config.toml
arch = "gmlp"
model = "image classifier"
dataset = "histories of elementary cellular automata, time running down"
train_examples = 147500
image_size = 40
crop_scale_min = 0.8
horizontal_flip = false
targets = ["rule"]
num_classes = 256
norm = "rmsnorm"
mlp_ratio = 2
patch_size = [4, 4]
conv_stem = false
layers = 12
width = 512
loss = "cross_entropy"
head_dropout = 0.1
residual_init = "none"
optimizer = "muon"
muon_scale = "match_rms_adamw"
lr = 0.0023
momentum = 0.95
nesterov = true
orthogonalizer = "newton_schulz_5"
adamw_lr_other_params = 0.0021
gradient_centralization = true
ema_decay = 0.99
steps = 40000
batch_size = 128
epochs = 34.7
lr_schedule = "constant"
warmup_steps = 800
weight_decay = 0.07
adamw_weight_decay_other_params = 0.05
Rows from block 3 of a small image classifier, named by matrix and row number. Rows with one number belong to one neuron. Each number is 128 + 24 x the weight over its row's rms, rounded and kept within 0 to 255. All counts start at 0. Numbers have three digits each.
After each neuron's rows are labels from the 100 images, of 14976, where the neuron reaches its largest size: "top examples" is what is common among them; "patch colour" is the nearest of a few named colours to the mean colour under the peak. Only what is clearly more common there than usual is listed. The data: histories of elementary cellular automata, time running down. In brackets: how many of the 100, against the usual share in percent.
# u: gMLP up (value half) (model.blocks.3.mixer.u.weight, 512x512), inputs 148-221
# v: gMLP up (gate half) (model.blocks.3.mixer.v.weight, 512x512), inputs 148-221
# out: gMLP down (model.blocks.3.mixer.out.weight, 512x512, transposed), outputs 148-221

u.338:100134128108120165137109138159106119116118130151158100122140116088151125103128171133093140132142107127120136117126114113147128098122183134111126111173154163121113139150092140091126118126133110129140115071106126127179143134
v.338:137140146104155112103131128125090187144126128122140109144119152111132161123133134120100104151121149095147148091134190146107121145139146116095141123160096119123102098134105138092104155110148141156107139135064123086095120104
out.338:127126130129145154114095129134126156138124141105104115169184130113115144125142141105133099146116171141144158149117115151118078088151129099168112172129144189076185144140112153167158092134136122118117114114165143134110150161
top examples: large cells (70 vs 39.9)
patch colour: black (79 vs 17.7)

u.36:122112166177148143085111180140142137107082140107099198148161112148111156108073088097105172109175073123120168094151130141131131130147126163144112175135131119169142095104097138142136125128102119119113123154176126161127157146
v.36:134098130121102086173107126122150129119139114156134129141118171113155115128160121150117121149124108121118107082134134155142173151098080109140158057157121150120102155121117140104122097146095112184138131129130106101159143108
out.36:152128113102153161135113156186108082147123150145146120126112112097130142114148141125148112131096139147120159148126138153117143090153131163134109095075116163157176095086080125089105107122109092112131113112138123137127138135
top examples: large cells (74 vs 39.9)
patch colour: black (50 vs 17.7)

u.413:076159114161148129160116154139134101121148136110158128129162055135115139128109170116069122170155136102100082135147133131160097129143126162114105132155113137187137108156113137124118157122159139140140155141127132124062158144
v.413:133108175141172124102109132161135141140123102154175157160122151144133128070109179118094121164134125162126127144102111120154091131124127114118103098173110133124079115097142122146095099099160150134132175129126141120127124131
out.413:099116181121095175127119128146138163126148129099119160096102164134087107154133136141078138186130144116151164118101130128141088130097089139129106118142094186142112098150154199087074121123138102123149146138133114106097139170
top examples: 001 turns on (81 vs 49.9)
patch colour: black (100 vs 17.7)

u.240:109127066156168149114111128126119136130128182132120142180140111153138139143108137133091105120114130100106125097122118136104105088135163148098143164128165135144121088109093096140125113172113094096102162074130153100130084136
v.240:145135141137108158137138138123124120158132093128149174122120135131133144121178147095102129148108101129101166150097141113101100123131099111107110173129192155177146123101155138099139094138124125127176120159104116118141134107
out.240:113149159109139130151108135142112153168104137109105136144133111129145146128168155138072103169127175167133145108102183127140157178146103158111125135146131157085147102145093169130170160074114116123087137123107112116089154079
top examples: 001 turns on (81 vs 49.9); large cells (66 vs 39.9)
patch colour: black (41 vs 17.7)

u.2:168131127128092157147110124126120128122158101137177154136117105181117106111117117112152118111103146128140156126115123161117124151162135169106136158157155139104108094142118122141093107095076162129096121118145098092168125131
v.2:101119134143132126117116145105125087131120104123149133154132107121121127137122111162150146111125148165172121140129154126143102123103137146139116135148169137097086147173220148104113125074096093144099173111126177145134142139
out.2:179120135145126173126132138142110140086133127139153091155137140113138152135119127137117117120158138143119132097105119187102114120165116093085141118091155155109116151042152155139132151133161136088133089120110135118077130134
top examples: large cells (75 vs 39.9); 001 turns on (75 vs 49.9)
patch colour: black (48 vs 17.7)

u.31:112152128136128113135117095138120110139092147092127121145153125117139171107142134098154128143094132096138124117156144169125166149118101114169133140115084156107112120106093113111167151121095106104127131105106096107120113126
v.31:156126086135141118163094167129143165159117113095162141089118147101122114124116140128124150073150135138170155124150136100136146118127135142093155140107103150128187095144144110095078126148114111131141169122128121150128141137
out.31:096142127135122129142159098116152130130152102118173092144142113122101139099121121180132138133121104100106144127142097152122117177122137117081157142130192139153128130130156148125098105157137124157137093127158139162100123116
top examples: 111 turns on (100 vs 50); large cells (94 vs 39.9); 110 turns on (92 vs 50.3); 100 turns on (84 vs 50.2)
patch colour: white (41 vs 5.5)

u.410:144157089108149139165135118111132092143155152144109121145140142153086151119103170119120091141135113118143109147119134087135156152102106170186144198115085145052195176129159154111118112155092113186133115148152138169134139103
v.410:133130144150126056122146154122162136139097158151137097142133139103128104135129139131101164102102166098107144118131143117139123126075146132105155090150164091145121189162139103089135111124159118136164124108154160131132208168
out.410:115158146130133175124104129145148127137110125111115157162104170126104144149106153127117078119135152116167087140134168139150137095118121120119117143138157147104145145123173095149146138111065145110135104128155126159137121130
top examples: 010 turns on (78 vs 50.4)
patch colour: black (54 vs 17.7)

u.503:187104104142131124149102122108105109110143149167071085109114076173092143139166124168150114116114099082138157143148171108121123099119111130140149178125130097159125117123123110116124160167124150102153160152114160104125183133
v.503:105126112133098146129138142142081120146127123113123147151118140165142115118135145083137140158140177129084120167152129113141130115136126148131111113160126142114115131118079151124097054115108125130106117132160145096197138122
out.503:130141116121121110114136144130100119147166111129130150172121128127138108137133106180125148130133178123151130111129095117112104091102164116120131129089119073135123081137145115090121142125094092195165087130131165145101127127
top examples: 100 turns on (100 vs 50.2)
patch colour: black (70 vs 17.7)

u.35:123100135100062165165123132136135171147064100135087143111095128152139084137141101119132152120154181123095156127152127115152125143107135098153125112135177128115160146116131143138078127092151091093131183123149093094150101139
v.35:117168114153109100116157131104115161100144136140134119172100084151137133153150118112118138153081148139166097108106128177129118151144145136097125088112092105112137141155098084124139135133117127135134126093146128101114133118
out.35:121122107141140156127144150170130146136154137126100159128144177133110132122120137121087181119159143144130109146121132148123131133174086144108137139153131118175103139139071151134099148128169117139173094119126124126085109174
top examples: 111 turns on (95 vs 50); 011 turns on (84 vs 51.1)
patch colour: white (37 vs 5.5)

u.54:160130159135116131152110124104110116136118164118107123119120118105159144124136132136106157135121118137119116144143107140117159090134122144111118110126110164111105160114140159121123139131104177133149168116078113144127152118
v.54:132124143120118125143111148142148093144087163129131129119125171110120170136109130158133138111154128168136159124110161163182174115105151125126127139146121089130119102108132139106184153155117135148174181095164156134139121144
out.54:130133168128086151131063123100131139106155113128117124154115122122128135167086098127129164131151151119110122140083136138155115105105144114117123107131113130121129099119067138105123111115142104187116155079148123123140110134
top examples: 110 turns on (91 vs 50.3); 100 turns on (80 vs 50.2); large cells (77 vs 39.9)
patch colour: black (46 vs 17.7)

u.331:126133131138132075119090143137136141130171118130080122097133117125113140146119136115124133145100163177117105120157099140126105119143118149115110107133137116138171125141106116102128151100143118108104150117159111142126158149
v.331:133118117121148131092128137131144091090118119135108104109154100142124125155106137117100113143155123133156139066142123116105123132129154133119126130153121139129122169152134100112154169102145119170176145119082099131139109131
out.331:132133096125120165164149126161099128137126154110112086095120126111139121123142132123123114119100115125141167140164122109157130123121200115108188115148163089106132080130124118142137130146120137128162161167096092116127156130
top examples: 111 turns on (100 vs 50); 110 turns on (92 vs 50.3); large cells (81 vs 39.9)
patch colour: white (33 vs 5.5)

u.460:164149129119088145135130105161152150139144137147168123120139127130121132139080130137136138129112090063130118174131151154082151150104144090157134107116162159102112076121178118145105130134108154111134119166117113162087131171
v.460:114122109159159101152120141110130108167112124148132098116128106116131123133131127178116113109100128152146146100152115143096134142129057132142140123136077090076074098157070104098106123134145110126113117130090164073128148127
out.460:151130170118116135119114078128153115135088120134137154114153176111090105140137121100133165126112180122147149120131133105111148109090115117106113131120139137155140142133144113138121156170106149158189147148139167158146175151
top examples: 001 turns on (81 vs 49.9)
patch colour: black (39 vs 17.7)

u.37:132111126159127149130148109102119097095156100069129091173143139160135144142140146154129179092125141104139116129133130170094110111142151113107141099112129089137098140141123136158072130146148162151157108185135128133154145162
v.37:176129106115135145136146146162119121116127103122129128154099139076142146135099128119141110122130137094120134178110126145156115125089090152124127129104134163116144089106108131116135153093206117114124195128123121134119129110
out.37:159104125115116108108103152126143078118119155131158162085144092115109117138119130152130114116116104140104099139088140179118155106129102082113088172121109102122141164119097094111122141098153166150136124123142100110123119087
top examples: 100 turns on (80 vs 50.2); large cells (68 vs 39.9)
patch colour: black (57 vs 17.7)